{"dataset": "small charts drawn from random numbers", "conditioning": "class", "activation": "star_relu", "width": 192, "beta2": 0.95, "lr": 0.0019, "beta1": 0.9, "epochs": 8.9, "weight_decay": 0.1}
Rows from block 3 of a small class-conditioned image flow-matching model, named by matrix and row number. Rows with one number belong to one neuron. Each number is 128 + 24 x the weight over its row's rms, rounded and kept within 0 to 255. All counts start at 0. Numbers have three digits each. After the name is the row's rms in percent of the matrix's.
After each neuron's rows are labels from the 100 images, of 14976 (inputs lightly noised), where the neuron reaches its highest value: "strongest on" is what is common among them. Only what is clearly more common there than usual is listed. The data: small charts drawn from random numbers. In brackets: how many of the 100.
# fc1: MLP up (model.blocks.3.mlp.fc1.weight, 384x192), inputs 0-191
# fc2: MLP down (model.blocks.3.mlp.fc2.weight, 192x384, transposed), outputs 0-191

fc1.233 117:108093157139120130100109122144112142131128145129099139084105156102132134147111106111129122114130147124086145143153104130155103143106100116134141079149138095137135147139096122142117118107131125069109148120121114106105127144163134155109133118113131123147115077073162089119160108090100156180091071079113135113113129153126127169140134104121106131093131152130135107106164130112112126135139115116137152146130117179090102142114135127125129089174082127122080154114110134114155171097176155127128107112154089171137141070091125152126129086109076140105145175133139136139108090113104157140
fc2.233 101:117140165069103106116134112118178120114146133169166149113144087147116147132121150118144137112138151126130107104113125132114110137145145151109153128135149120098117083169137100106119123139138105160153099142100151120129126159129164168155153156140183169113112111090148133096131124129118112151114146137047149110148104100151147127117148113159072106126118105128108140103124144122152131102107132149143102151115143114166116104165111109109127131121118115105115115121152067160148130125145138143167139094140180129128074177116197144113131137105133093151083147168152145115123133135121100084
strongest on: peak in the middle (31)

fc1.201 094:117142100092110147136137135141097142130126124132120071121118113100141138114134131119118142132115103143120129084103124144127133137087126116130129122118079171163093144118096115109103122132139116149122117103109084177148113093136109149144131105095141139106121123143113121101171149148185127145139125139102111139120125130146154123131126131114127093083079161089124134092136165098159172166120076102097137131069117143095121139127123112114186147191149115149105118116115106119098115038104131153077097095114164122092122093098133118134115113121101126110088151160148100114107133131123139134
fc2.201 096:117129113152132100126117125100097120131107147081127152157095126141153129140139145099136128114156141165135163154127127110106103102125140146100089140130128157165096139130076107116149146147106157077096172116140088162141129121094116155170135102131139089061114099089099120134162117134142141103152150166059116133133168114136124126149117135133137129133155085153149115175129127128107098116137102088160099109138122117120142136113140127078162123137097153124156098120181122144116122110093107128069084145139135129103143143148131131136147110119170142191152132138150113119163120103125146171
strongest on: peak in the middle (38); step chart (25)

fc1.13 121:132134080091125131113140091135115109158127119097133149127123133157106117058103151093131085105158137156145130121157113140133153134128154108100119129174113049136118137115133153136086112134137140178131121147096151141166117133192126116130135136138148146130121115095140131077167144104122147170110131118151139134158130124124098133128137120145149109125147122140112124129134083118108145141178109138148090155143126098150112109115087145085128118078124144133125105126121148132110121132132158126150124134156139149204135141113123157136100109178167107126126089174154114089092075152126084105
fc2.13 111:156139175165112136165150112131180117114101120129171123133141127161145123113105101164144147133129133123120168146146151142163138112128129107115137142172118149106101201084114170123106116098110132102105145113182134159141103080161117133126135149122151135102129154150134148136152121128133181136149138154194141148113141108140133154144131133104124114122137157107146099110126134108129197153098123105160157135099115128114118138130109131087080112093123162109122147122141126135127140166117125147110152118146107080134125151136150133085171142107084182092147120131147155098157127143146126188
strongest on: lollipop chart (74); items: eight (52); trend: flat (29); bar chart (26)

fc1.274 094:149098161106157128107083112142159123154154160111180143153096131164165136138113142131112112116102106114135114120114136116121159112130139131135199150092150109120090052167138153120166102139107146125119147115107136124163121118160113144114131137117148141076135145118116138091176135118086132134093104113164145147140142092141150116121120123112081135065147145124127129132135118127168082119079105070116169147092111141141113173134109099163144145173130118145161119168116146127131121127130116131163144092120116138146145129125145110108084125118149143157119116173127105132103167148130104104
fc2.274 092:125156160112110129129184139115129132112096119167103122098106089134181124189122108133140099161162144165117113102106150144104098118134115145106167118160125129156074194111166138139076109127093131141137100092127136144144139119108157164091124128113153146106150113143125119126181156137106094075164132132173126122159124062111105124126122133157090120136108157125119155156117121129129152151143110154119086134150138140131130165103092119145124109111119116111111130111107118151152121146112091104144164102153152097152127138129116127136081125140086105112107147160089133098098113134117163115
strongest on: peak in the middle (39); bar chart (32); rising (31)

fc1.29 095:157126148119138133097171134138105128162150157107119143141154175149166123140132149132119138110152169138137097126151159155125124114072095177156116104122135120142105099136172114180138119120129113178092120131127103137132147130144129112142157146140130120149124093103124098116124114144148112101143096120160123128126106134139112087153111156154132135121132115175104108195118177090124178099108095169197152134159136153142149161155144113116147113152083104109128141122143137078119112141161134145117128135129167148122138088147141156116130150118145111133102110165113089163186127161121095107
fc2.29 094:143130124101130132155109155156125124117131077162129110144107157162152164094134121122113137125119104105115127100158148168121084103128157173149089126105113140145127175135167112131094105153158143135119124107136142174096138121119159137098119097122115089113126137145147090149099130125157128164072176153112122149132120144147125126088129119139118162160084127159090175172148139153142116115114071124133112108097105098125136123140140127136164160131135142133104156079140093168182115143118107111117109101096139113141137141087114135122086125152058110125126137094136124129150131100137184121
strongest on: stacked bars (26)

fc1.22 113:134153141101133104121123086090083108124139131141122098100144165105134187097125117118133133117113109149138164130136114134109207168124121176121134139132105091114127145158133137114117148132134107120125103097094147094125145161117142184120139141120106145149114100158137124137088105120075158144069166121105155094117134088099120097148172178134147147131134141170137126150116119138145141093120099111107103160145127133138137118116172114137136090114113114140106149118110146105144134130131094149074102175153089175161123136133082115138132082099132127094123144131116085088133150123126114146
fc2.22 113:142144139140149129131144180170110143131105099146164171147152196092128102118109193111123153148166111125131128112154128109124133124147110150121121133096092161115113092107176144189157126104161133122072114150162135122123076108124107106111115135133141093140097053110158115169136140099093137108093130137171181128118158103163124109112106168121127150109165122114121102133122172111127163149111119115112175104130124124134110128158139157106132132106145141113109142136120137107143116163123104102170116108114084121100124140152131148131107130090104147112103142146118146142117135135148104107
strongest on: lollipop chart (94); rising (35)

fc1.123 085:153129141121146117145142115108158084116107096101146119070140082148142117148121143146178086122127148119158144183131131144113160082124111102137115164088139161124128152188121136138147150099100098127119161105127152079131105104117110141099169083139133100109111123125095118143141141122132141127118128157104145101159135120120124177128128121120167087128132135125144132150120124134147101157152101144129110162150148100143175137119049142148095113089132116141129146133103107164141116139162122096116133148137141063104076138151114089117102113157140117076119099166113125150101127107123115139
fc2.123 095:163152142134127123141108135105128124126138140163140169150135118127120172147151129141159107108148150105111123075169178123124108069105163120150120131120128158105135114101070122090087158163124139097145101111107139089144135097165121168097082143105126114135098149148123122129130101123197113120145112126140160123156089121123125097139091088130132132119106124128116121123110117128120135167122108103133098125109124133117196150132067142128126145115144135114130167108179141129155141106118141170126130101183142165110153113089110115151139165165107148146096109131090124159079126137148110140
strongest on: heat grid (94); items: three (30)

fc1.94 095:103154113092114131114125129125124151116132100121139120131121115080158129099109121098123166108094120123166159146143123174172131118122156082102112141109136107079104135124182123091106097119150082135141088160114166166119139158110112120127130171096123100135109142131131170129132104145132154139154122187144073108112192144150168091177105120117112147161103128121146129103102126156123123127143143129128114155155081087086157132134122116111113099117160112081136098140106134093154146140116097126159160127130148122137125115097175080123131120125152100140117134152133105171168109125139111125
fc2.94 099:126132114137112153124115124171097144124160122101159147162103128081125132174136102124108164127143098102143131106142120145104122100157147152104152134100134138113100114111138115172143158123124180088111190120092144108136133118089110157129146084105149078137091088107155133134094129183100146123103126110160107116129151150153110153132131124164179131129175142113134142115126142131146117082097133121145133155102108114124176105150141141147146144175113166186109128132154162139109156119142136089146105107171168139112107159126130088105142107145155085117134114146143119130147143080149151142
strongest on: lollipop chart (41)

fc1.28 107:154128125135103146141167135123104090145149143150099129112101098191161161153128117109135120119167164093115116166174136136125120131134158109132085053147112095109123125112095115130115123149143173139123134132087133109113117127113111161116125149117169143111084160162151136115138122122112134154093092126096141120160134116086127094136081125123103123095135096182139139163104120099141161130089082118126150152131125152115078123099151124140112095107118110108093096124101160123105109110140101117121100113127152142121138143104060095120095112146084133082155110121102098143148134148142119146
fc2.28 107:119150120145117140141117116085145176135140143104137094161117110104099076156135127121121099124151150121157127120124115129125143107126122130125127111104161088105126156163078128137149124133137148096114110165137172135091124147115120102139112091113135115162144122121135176148148133152091131125175122138139161103156142165186167124122157141131155107137149094100089119164124138080139077107146147156124133148120108152138071135121140115102098130092170149171132107119151135087140130149146177174150097127124125118101154129141117122135104152151187134123116139155071102154191136120150109108
strongest on: heat grid (72)

fc1.35 100:117141139167143088120132115133122096142129123108124135134140080141154119151133126146142113115102100102108120078176117163107109170199138142116116151167161121154098147127150130088107121119116149130121146143143138130158115072121107145115075101139105116104125124134093112124121071090155128064111125146091121139096099126149135117111124084099166149079124146095156137110112094145150092141148138107118083125094121093132151147091186116147115085116118145093133119139146128119129125116137102133126153140112103140156116136165066150132106101098157104135118167126136127099107128135159111156
fc2.35 097:135102134119173142129122084139143121136120155158177124149152131098111119128125125134138126140142118119115111117100131174123119087155162178110134154145124114124152114138200159142111128172145080152143092152146181114149116163128126148115138131144087142110122153113136131124149167080139113113112126131142106094143083126130113122128168154181170138146164140092119136094138112127103183147122142121109122134177127133129166135165158121115103178117109128145071116097133133090088093140186144109132155116097116136118129110132087140130089152110078118144107117132150102128143153139134155159
strongest on: radar chart (99); one colour (99)

fc1.352 110:087107079097143165163111137168100160131167101152134150155095115100159131100152102140143119108144160145120131117126129138140093128212111137097131159164109118146118124116148162130112114140136076135154186132096142121167151136203161151096135131118147088117121137123148053091136103114139119087120132146149123141157131145144105117113153122133129129118134153125148139098134128119105167117137162127098125124153124105145092119118120120124169113117120123103111134152119164090143137122084142141158127131069153098183125094121103163121136112141129114117098119110114155138114146157120151144
fc2.352 096:113117093090153106078127134126095101163146164137124121109122126148154149132163128110097137159125106150114133166110150136101125135196149117185074132103184120127093104107140149142184146110138131130141142133097151122150150127109154105119097088184077154154146116119085151128129138125144105142128147146105125127132144123156154084124147127125139112139133125130138103118146123130103086088144118137090148111162134112090140126145127175090156106140125085137171171099122069155109146107135137092154097114136146117136126091123096127157140111133161104132119108118134124152093106147117158090
strongest on: pie chart (75); ring chart (25)

fc1.237 124:187119131137161133096140129119154130133109139103105123129171129147100132083041140128139139157082134149158080129114084126116140133085118118103142115141096141120133095109113157135100181154124084062124128190124120151169140143119098105096105079108145164121126141132110121124119129129151109155150125114125128137116121111120105148147144136122151158118128154087092116141095152142103119085100108129183142133099089135151137112161141134095127136131130168100130141152130140134127122184134088132117139107134075102108146143164095152135114153102166147122101167123127126118121123151106119126
fc2.237 107:119134096135116191148081127105132099137166087077091107128107115134127118097132103147145146098162130081129156134101169168146126112093123093136121126112112122130153114118125098107143123101113109124110137133148131149119082111112091141122102120169095122128072129134154123126099168157148081100148137116149137097138121172151115158119103128124138112143142159109098141146131087119127141085083095099157111131079100175126121118107091103161109136137121174133139128144138189141148111072134160168142128105110152134135136100127105106143093103154135104151168130088110093130145133130111122130
strongest on: pie chart (69); ring chart (31)

fc1.119 092:158129129148117142125108160096149128145102155126106157142083142100133142160124095134082142087150141112105135100079141123139143145085181171119116123096164100097087147096106117124135115129104142164110101124097107135113085109112126176160124186098124078154134132113108114117132137090117078105141116126122145119106132123121171098123173155147143087115089120162142144143117113114123181105137100075114104125144103138119134129157159143116125140139129079138134167159139133123130105114139163132138127116153134133144112099180118131159160156124167127116104124157186140110146143160150139137
fc2.119 098:112093119143098132126148078136138157124163158124162122173144121156136123146110166109121111143137116130094103143085121174074111139094142138092153153140109125158057149133125126128124121116083078099129138108047096131109077131146106111088113067138112084173130123119160110122118109129150104166118126136126154131110120151134074155134156124090140099145139135179137110154133180146130110108116122133138120122115147135118128151082160169128115112127133104103154157091167114145134133133120115116126115155105140119139124156131099149101151109127118118144158094134157116126161106141118121102
strongest on: stacked bars (34)

fc1.172 107:150121122144119154152118149121122163172095111149114108096159101105150167116126137129126176106090133130167149137104124139164072135112133168123094089119149149142099142104125144172113128096130129138143147140136137120128106097126144094092134157133160134118133131100149118117127110134113121170155126096122112080095102101155084120134128084134124126079138161118197116119130155161115136160124120108095098102085144155107147152161102144140072151121161135116161127108144124111169095165133123113127151128138132081155114143130129181149091103122069108129125088134163115173120154123139130126
fc2.172 108:129119133102115097125138159140161137141110087104118125144130102106167090133144114128147101185144134111141111130092093144118124155130144163126117128142084118128077141075140111125148130124098163102087100096147138162124161182087147152111105158134099113116130100165139121137111133113127130078169151133127172139112111125159166172137126148109095154073141165167142160159120146155139158152148133177087162132129133117150111173152176124111135132154148106145101135110143135095108146140081092144101134128125114121108153128159128107105138110144118160130085104128125116143118093123129077126
strongest on: dip in the middle (31)

fc1.219 123:138152126135119060130113108135089105142116141156092107127103102182120111183100142117130148157085093132114100136171145123104134122158124139126144150112103104159106127131164123136115117144113102102161126083149115143139135138112104129147117131106157136104163125126104086146157101076174106076090130119121141129088069146165140136102109102128153113150120146085172154153157139104099106147136152158118124134124143067126143140124135105132149158107123137073133118110125128106125127140140175104080156167130126142151157100127111154182132115157139118117114139119126081147149089125126124122
fc2.219 113:133082121153131177167142148118119153101112130104143129174138136117145087094138122115097102148163151155161165099169155131149071104120126167132141120117152101106110134108174096073124130119099135147170079124114113093130106101123115107144145136124171143139099149128101151140149106139149138097101137140149132142123111079099117139131130142126147153143099111140125141128103133102119155159153124096055131166177165070153108119131150152136063112113107144099125119139134094109105174121120116098125125138119166139123121123172097172116117139130124144153126121161100145109127151132150122127
strongest on: radar chart (100); one colour (100)

fc1.179 094:101128172129150184108136127092134111117126168097138097116096128145100135131139105131112146142113107149123168158194146113140094137136133153165144112144144112126087120124131169142126149149136086112136118123104087141111172061142144139082115119116148125102121119144137173109140142127087123141116108148074145134122138165128138075144120122120119164102148137168100141124095082113118159093111101127109138116090161145128111152160110126101126092119128108140129183114131194124154128090170143094137124099137081105096120117128134142141115125152147088119110083117092128110116104163145120134
fc2.179 092:150126135165107048157168131116148140151114139132089117133084134118087099119124151149081129126175184122118131080147086109127183125151100123127148106124107147143127127119148132121126133124150097117112130144127093099121134107139110116122101160152167127157152145101132144106145102094093112149175140116131098125152078143118150162095090157142090139109128127140110100121124171103123123154112135135123125148132155124148151135099085106166146103117116092102084093172153089117143100104125159132143114140139101146145160148137130136104122174142159104119174146156103148141083121150111105138
strongest on: heat grid (43); histogram (25)

fc1.194 093:077086127134116134090095126112133121122132114111097130131094141139123145147103131157157117102156123160141112143163153083120130135125132113119115134133131135133083086150156108165096109094117143129085154130155093138171128117097183154145121129111123101147075110159087150108159108139174081107124155100093143131129094155171131122127105114087163097129116095074124086107099168152117105130091115160122106079103108135120129112149129106125176129113138157177144134104124128072134131107115126141124147087127115127104091118128182142116119090092099106135115130148110132135139143135142101129
fc2.194 095:188140131148104102144133125106148113155126166114150125147140122150119128098108134151159117126149090120156141128192155122114092152126159085147147140142117131120090154109114155073168130120120140100119136133106100124172124131124171151127131139155125125119089107134142110172124142146210118151147140113106133151121133187081119165111104132168182150136130103088144163115143137155116167127144151103114120141130131159135144105106101095108141131152134096087143147106080113159125147106125133096131123120157152127144145117115169123137143145124138099145163132174148129168142149100178165111
strongest on: radar chart (100); dark theme (100); one colour (100)

fc1.346 098:110150107139144114134121130140078121145141166100077095142177108128092130118105094113134161140103143114130173125119127164105090133172098117131161123144128159145115173144131113133134136154086116136150127121132111136117119136132156089153081142155162122165092141099113129149116152150125113165176147116131142142103102151138112131128127111170105134124129157106097128186154131155123102067118137129099119148132194129122120088132096156075144133124075152135108107107122107131154128094113138118118129099162116105086142121134164152159131143116091111163173123134123143179157117152134100154
fc2.346 102:139110077165122117127098149128082112099090111133162090104087103109116133145120134119158151136117136148142140117107124169114154131106100103138123157138100139155124084132119103125112128118069128071138129149087084169108175113131188127113114112091140141107113152104148140098129093137136129089081150110104160138126114152119130111169131135126129143104128104101125100137124141111110146089120116133191115117124125167119158106115104123083129124114163130108133088107144153066137126094105127157135103139171130130144080148119150145167145154073145162099151100114126142109141123154139156125
strongest on: dark theme (100); peak in the middle (30)

fc1.115 082:085093109156134110113140094116146106089159137108144116137097123126127109118114101158106145122115115143116119134111081082088163105105146100157156141125148142222138126137144135158143129117118085135118168098153156147130130110124120117113100111136094140150116096141093114129152103126088085118129126137106090185123105123148152125127162141126132163101129114128143123146140126114089088137128131132139154118082102117177142123094138119124122153093108094089095130169108096153158106116124138092146131137108110126119104082155128141148117122116160178115126117120064118126128157136104114197
fc2.115 103:126155095118120120134148164143093131152101104120127095144096140078148142133132135126098188138127126083142161097116116084174103124117145103102152111136149122208131154121133133125110099154100142154130078152135150157134129141118115122126136126096101151136119142154166103140140155166129077125141148105144103161138143158090106136147147130126117152112130100115117155127134121136147159153119137119151093138150088126087131122152144111134142128163132137153177100081118131124106124122138129181120134114109119114143161163077121112124137126117143154162136155114061147117126078144108115210
strongest on: radar chart (87); one colour (87); dark theme (60)

fc1.360 114:132134102107144145132119089132103111109102091128094101122126140133134154122143110142136118118140156124141118109125107154149133097130143131125171088115119094120110133120102178177103160135123121181205111164072113131167162152103169110124165123109164157148132104136143207094128145095098108108116136109131109094114155136103128133146128095093183150129082151083158141151138153139162142124108096166143078104107098144120124135121125124116150148139145115150129130130125088118153160127096086136110119108132157142140112128148140147133121108139135186104071111132116108108117142109135121126
fc2.360 095:107116160093105131141137126133107119103108113146185099120128171096132116108128144100142131156167134093108132110135117114122128113145137144129158108122122123132098149153157144136172132160149142081140098101123136167144088157153118149112119113137160112158140086140162152166115131103098125134117122127161172148147165125190105115152093129118183166148156090121149076155122168134126124129153130145123150138154134125113100092139149146065144169113119126104134148114107163120121101121132096105155148131115075116135122112170130136133102144134109157118070148166089168128121102104148168096
strongest on: lollipop chart (100); items: six (33)

fc1.8 115:146101128129124115175124136150128151132129149128076119102130131147106120149132080091116147145129095111103146135150110111151165116152090167177143158166110143112133167158086112142133119128132139075152157139141114141064120148081102133129182130147126122179099165104137116156187136156128123164130104132101108134120113121149107124140149171155155142126160120121115152105153140140114116116108141134160116159152143189126118123111126131147149128106117079141104134104089134106092135086153166132119093118176107108145099111093138097129145095121092142163131119083174121128143108111116144143
fc2.8 110:107139127124098123111122104148134133162112130123149141119131107105157106113138129114128149159106119124121149160118127154104135136095131104162137078133137121080153137087146107113098109124122130166145138127124153111121126127111131143130201159154137137146155145139144098123105128131145114143109103118107154134168139141106110154125140158101132160151118086127113110089123073129146144172079172062154107156166130123104104125117136104141111157144131157143114087129110129133139136119104139135088081148126113117118143112126147119130187079071137140156088103128170150072184150090079091133
strongest on: peak in the middle (34)

fc1.43 096:146126142142146126133086102159137159139133160105144128115135142166130098117118130133109148125163154102134132151081156145135107101127106101146121076141125138139093092118146108130146111109113104109108082144101124148116084099191149143147089147154175115089100129117184109107136146131145103128135129137107134093107081117101113101151092120138201082137123095115138129163160110141121144108113133130154157152149153128126121115150116107136115121154112156114100105107125103123086194131146146148137121102111101142164161085106170173118117161115093131145126138123069097100146159130134128133
fc2.43 087:108130147130113121118171126161140111133156149137088158115111147166147156096114136150101152108140122130167172162120137114105143143103117109146096138101139146151140158144096126134124126134137119089072156139127118143104090134125141123147166097136123120104082092132103119155100119152138129142117111116090171107124139079119149147102108111109205130118126108094109123140137121151111158095108144125143080115094122136156112092074112148162134141095142177084138101105176140132149172142103157145149116090154109109168114129099140136101087111118187118130159159102103123112155146126150148120
strongest on: radar chart (100); one colour (100); items: eight (35)

fc1.292 101:125111164094115102121161122124103108157122136169165222097150133100191141129131163083102115141094166148125117106152118127154118099172120133152146122100122128088086109159107128100089156167103135139100111142118130171142140114081158176158138085125128129133134114132139117160147114144107173133122083138141101126121118162134193123148130135124117128104121146130129125121142091146113150103110131120104127103143143083135153134144125127134115118120115091164140128153113142116088173115110103101148128135143114151114151175133143113129115125163151131151141123145160148080126120089131083147
fc2.292 105:138115102144099140111141161086188139140130111149157078124132140077117145146146147145108166139107092123129106152107116157150118188100109108171100120134139173129151110085089143133158086154144107131120066149130140168097129164135139083096125197138148138134107104122136104119157131167080117162160110083149085154119086148151138122121107133124118108123107157119129147159134130129153132142138105117121138125133106118105128140154157155137076136104132094116132097108107116115115129161132157123132134129113140094143153115118176087140157139059133140109143121148115144111120114125142141112
strongest on: stacked bars (61); items: eight (58); bar chart (34)

fc1.41 099:120134166130098160115143111106111135118130114126118084093143133090061123140128128145110141141133104115130134166141120097189131189168103132141121111118133103142124145129141143146133122120124104095111130104116146099154089094170144106121093086153131137111134104177121111131134084180124147096071137128141088117153123114138104061137088154145138165155143140166126126138184151137107085140114092102127169138143152148111150147111105124124165113140091124161064092096112143121150112148115098124128137128162122149136139137148125117171101149089114121105143143156106115126121107135118131098
fc2.41 103:133116120152155113120141130085121150175094143134162132166120099103064158091129126158100147125112136132103111137154156124076086145145116138159118130112133115119136092147115168139133114098137148142130149120118166077106105090122116078125149135086166135141145140068152102111138142164110138163131173176091136173097155145122140151109127152088131146154127143200142114140136123107107145137132099137117143098105135152153152111112095116138167136141121118089171116149142107143105130133117069161149154121151094110134128116123113126130119119081105150109142152108103129165166125111132124111
strongest on: heat grid (32); pie chart (25)

fc1.107 095:117163131123141128152153102121136153147132115140144158114143186129133146162125177118107125125129092104112186174092150138147118116115169132158116130098166147132139110123165108145145107166122153061114158117132145108139153145099172082109147132175143178105126174094161085115130139111123093098110119147110144121163110120096090106130155142080115138160110131112152087166114144104135167139114115137112144146158110147155102131138125108152147088165098158148114123095109123139118130119126115108122122140114092111164136129148082151145169135115146098133154128140117102126138130114131169187
fc2.107 114:140104158140160103101130123068142130140115140126128172143140106105137115093155057125109118167095127092142128114112130145128116081103169147150124114126112094098109118159104098143113112109113125146088160110111133140123118141146134098154103129089102143109149104147098132125100077123120106129134142110151153108149137164163103155106114120119092159167132125132107157153134166135087091116127104119110133142123150125127147119181128145073122178138134140122066147150094139146095104105083094142124143123098142099150162123105110164104091163115121130128146138124097136100117124180089093112
strongest on: radar chart (100); one colour (100)

fc1.375 098:127111094099085125125139127165134133167162118158117164126121126111163099151130142167120103127090131113096134121110154147138098123155141106142088123138067169082111106124122157150135135145144144118134144118121153091108101094135141138127125096136160158120128108123134165085175124160148102143091170122140121104167091102081123109112136110134141109117090135137124140120096173084121135091121134098104122107169122175051107146164126141109144136123059108138133147107117137160141087119125158144161127126170104106131159142117132103114138118108150121084118140100124145141149127111173157115
fc2.375 100:130140107107176101126086150134106136093096118101094161153129138117106137148117083155135104124136156181142135118144158110148140135159117101139081128157169182097153110159085168157137137099127117130101162115136167100144116115108117114143112158123129151082151171138118164147142168199133106132166129156122131125174156137148138125109131114153150142165124122133095096120143113186130150150140143130114128148122117127147107117136109089139131136098155125140132127140154140113117123121139151102102147130160086132134091139177127072139125144100088113143167113101135098109138143128180091109
strongest on: heat grid (100); items: eight (51)

fc1.234 093:168087153124134127160158068162096115145103133142134120101139153136142084152174128148132166054123175188141076132127100128130098152133119092143135128115114168147150129093157145096140172111115143120142128097120137152158111144149129107144122107117147140128155157114103096125070111084124143131125132133134100131139142139112141133113121128126119131129095168076096134156151135151147152083144161155140122116107133108156146149114112120108113100101148153152129114145133097091118142090127125147185118095151135125117132133163079169111127110143134178098113125137155127111125115128114071125
fc2.234 089:164114133116094159134081176090184122174119129101114136143121079123121114124140128108137133115168107114143104162101114114134137124114130102163121133192128145172120118125167144095115113154111123137106134147112122148117106105145110132132141164136110190148123153122113138090140139111153101103126104122125146135183126160145119073127144123159138119123131095125110123111110123130101111072078125108161103114097119100128065101147138131131121122125146123107141140116147162143112141102126144119149122140141127112172114092138099139088100083146147096195141165131141107099151124108119177075
strongest on: pie chart (69); ring chart (28)

fc1.273 082:177129112141128122156191171124177093127140134173135136129144140100112089158150146103146090141150152107111121131134126119141118110117102108129099159141158141141059149146078114131122109157141116141118094115142132116157122113107177155138139143134077109169146152122126145084143156107137153124142188140192113105125116083109162125150100171138140115151111133116110117102146148124103160112140080123152130115130170104093139142141099142156138155151112088129143097124122096116129124121077146131122154135141136116116128118121121151123123164106155181104091098178121128136103141137130113087
fc2.273 092:121107146137153152131049103132108181134105096085112140111152147149111148143167134110136117123202128106124109147143102115102160135108163099125115117100098163129084153102061124126147127159141110118141141102126111090118140119166132141139072111127099100178160091109126171121120105123141143114104111122201126093113138098138111133134116131090122140119119123157134140084117100155122116120111101117111134131115100131168162152155126126136122078108124134119120085121128148115135137131147136117106126101148155124128115127147090115106109115177110184163137130140133113118112123116190137109
strongest on: stacked bars (31); peak in the middle (30)

fc1.199 100:167108148158179166108107119109091156127115123168093114102116152163097096171120123101137141167085128123127139140123134117128113114124110121123119103129094133148134103132147119139126143104148128105141102089117126137112138119143118126067118118119139147126116121134137128114129150131105119140143129221083116105140120159084093105121145120127128113118104119109128149126069108118049161128130114101124171108096131142169173121098130116121153120143170139125137159149136121131132099108138147084151084156063128121125121118125182131106131152140143131129134101155166103135169097176155153105
fc2.199 100:113122143149165115113118076141116125120139155127170096131111131098104160111151085132147111133147189132120104098140120113137149082134126153143144109102124127098146103140104135141174118145123087160114089104107086113109122120122143097094138167115129180132179165132106125136127145054122155111124106058129129118110121132120187108128166113120138150131159103115134144114126171122140113123103083160159134109139144121137126176178140108143088114119111134153096111112167158115108092092106141133113130135108165101140121123125112129143162129082118156158132137139164108138117106139170100116
strongest on: radar chart (100); one colour (100)

fc1.326 103:181114132144142125135157114137202099145157116072156144137164127134128000123144121135119153140115086101162155134113135133157094111135158110107130114160136130128134155149147101134110124126122128098104133121136098123120107103151123146121116132121162116125133110147132098126148117106142135102103117159134126124134123107139140118118157144132138114085116165130138160098203110114115122111152119105136129159156146117127134149111156146079152133140147151158153136111131124062082152122138136119125165117129145146125142066123126126092110166132100169144146122136177138121122151137148155111
fc2.326 107:144102167144096137119117101161116138142083170176084126152150120127109162120119121112086149108101158107190137116170128159107149117143180096161123170144118148123123077086106139146142113126109138135115125115138095137107162079106158184192151143134161140115115118122151132122133134100178133094169130119153116123118088133090161165122124117107094149102135170144137128111122152134141150107113120126150099127114109121115068129143144125124128135163129124135114104150154107157187145110114139163146151116137108114168121129148136130149106109113153108098104139138162147127140089163100133137
strongest on: dark theme (87); step chart (60); falling (51); trend: peak in the middle (47)

fc1.343 098:126133188093166137115128124101129127128059121097132139152143104115118140062130134136073166144156169153126150131116153112164095161104116078156144105143128122111110103123148089119133130115160130134103133125110152151152128170089136100102129136100150102099108093145157129175134116128145121134149130124071118146116128157093152133115102098154112093162134120138131139142140114114194095112129137096104134158151142126103134126133134144117109136165117124110109176155103117126104172145071126189121103119147118111100151110176131144172137138129132129164143132116128132116145086110136090120
fc2.343 097:118107163135141076131119152121143092105142152170140142156123114110106142157107130118112121118150104081101117122121178133129126152132146113162146120104091100089083155132160121124134135158120125137122117090126119127140094158147153100146108107162110121128090156175097154098137092149107124106099110135117111154148122135174064097173122130109084106145090114128130100164134174139102122104134110137145133112095167129184110118137142079129056164085151109148153132136163132141122154105137143118114122094117116139147094147091118094111108128130110124133094138111120115116146128066113151137
strongest on: heat grid (94); items: eight (62)

fc1.130 104:088098095099144123120138133129140144155093113165121144097165130067114131143125134088119131096118133130138128145120107160114113105106125156108103100129120137087088155141075107141143165130127103128137135137099132146116094132151126126182103127102136091161092082093105112079147143129106119152151096133087158163116124095147131109145116139099120145138101116087135147129117129115100133139131127140134126198120103156113161102116156156055122107113128111111152111134095146086110125114085068100141114129156119156147148127138139137090127087107135167114110173145173124145131155147093127134
fc2.130 094:139086169134115128142129134142155081154116148143168069121140145166136119141129146088138158132112157114118129101140100162144157123137115108115148135090102127090066129136124135114130140119147096143103178126094112133172129125152143106149127182141162109139113119109181141097153076167120108131097117133130145119148132119127118086123133118140104167098122109134143162122142147183079142137109079160157120130114157110098125122162114119067141113158130141143144116073103138147147140109144137123119098102154138134138140137116155100107161136122129127098183148093188135117152108149118099133
strongest on: heat grid (39)